Weights of a small segmentation model.
Model: arch unet, widths [48, 96, 96].
Data: trained on small charts drawn from random numbers, 50862 training examples, 14.3 epochs.
Rows from block 5 of a small segmentation model, named by matrix and row number. Rows with one number belong to one channel. Each number is 500 + 25 x the weight over its row's rms, rounded and kept within 0 to 999. All counts start at 0. Numbers have three digits each.
After each channel's rows are labels from the 100 images, of 14976, where the channel reaches its highest value: "peak on" is the class under the peak. Only what is clearly more common there than usual is listed. The data: small charts drawn from random numbers. In brackets: how many of the 100, against the usual share in percent.
# convs0: first 3x3 conv (model.enc.1.2.convs.0.weight, 96x96x3x3, each kernel summed), inputs 48-95
# convs1: second 3x3 conv (model.enc.1.2.convs.1.weight, 96x96x3x3, transposed, each kernel summed), outputs 48-95

convs0.94:479489513463545504512517440530475521450515502535494535499525454542522473548498477493496498483508490519501530494528526520508495512500500454464481
convs1.94:471495483501436498525444510545516485516479493523509468484506551459487521526494513472502487501455490499489504506472465477485469465466485517519494
peak on: data marks (88 vs 22.7)

convs0.74:523511531459486510493473509495481507518486517478471506514530500537492474516549502514532463486506476468487475488486510511510521546490479484505510
convs1.74:523463473498492476517502453502484422538483505526485543489517506510534531474475506520469451472490493497511491528487497487493482528471472490531512
peak on: data marks (70 vs 22.7)

convs0.95:519475518478469552518503434488489492499522480471485497497480471516547517494481472504495504499521499508519573537484531523492461499510508502474485
convs1.95:489491519523498486470501529532511498452480435535533505488497535505447478526553533493491489552499489534517481480497493499489473523480466483498463
peak on: data marks (68 vs 22.7)

convs0.77:523471467528520545468475479534517458489510521491540555515474512581492500500516542567529485502498497510509481488475447540510481487463536499487478
convs1.77:484514502532488494539503462488494506496546507508479519446473490462438495491514453480478518502507540510496494456515484484543470495503531508494475
peak on: legend (44 vs 0.7)

convs0.80:471484494497500509482551456510458501518492515522522491522484438515490525510494487501473499466504498502522541568497517526541525504518484493522500
convs1.80:467476519490495474509514545510534503515491533529522507507498478531488495561464468470479500509442482517484489472535510521478475506477472503502532
peak on: data marks (93 vs 22.7)

convs0.64:445507467502474516490504503521521500494542478466514494451502487563535450489477523520506508531484493484537506522528512529497503524494489491451461
convs1.64:485479497525495457501496503492483504513538515470500521529518499485435506498522478509483450492533485515542476529494466475526493509506521541505531
peak on: data marks (69 vs 22.7)

convs0.31:462511526507528472449478503529508506509516482508437467495493522519515517471467471521453511528473459537482516517542514505522478536441484491502540
convs1.31:508479489518479510511514518508527513483509522474509482478494471523495483543491522507520457463461488481491459498486478474498495467514468482497571
peak on: legend (26 vs 0.7)

convs0.16:480515459480497459512502507488537520454496526498505429487512499477485545488522500466484503503494466517506475471486485510493460481484481458468504
convs1.16:511501526514528523506480461486556500498512542506472476532524514528562475495472497491502491475511493487458502542491486474517487526535537530460517
peak on: legend (83 vs 0.7)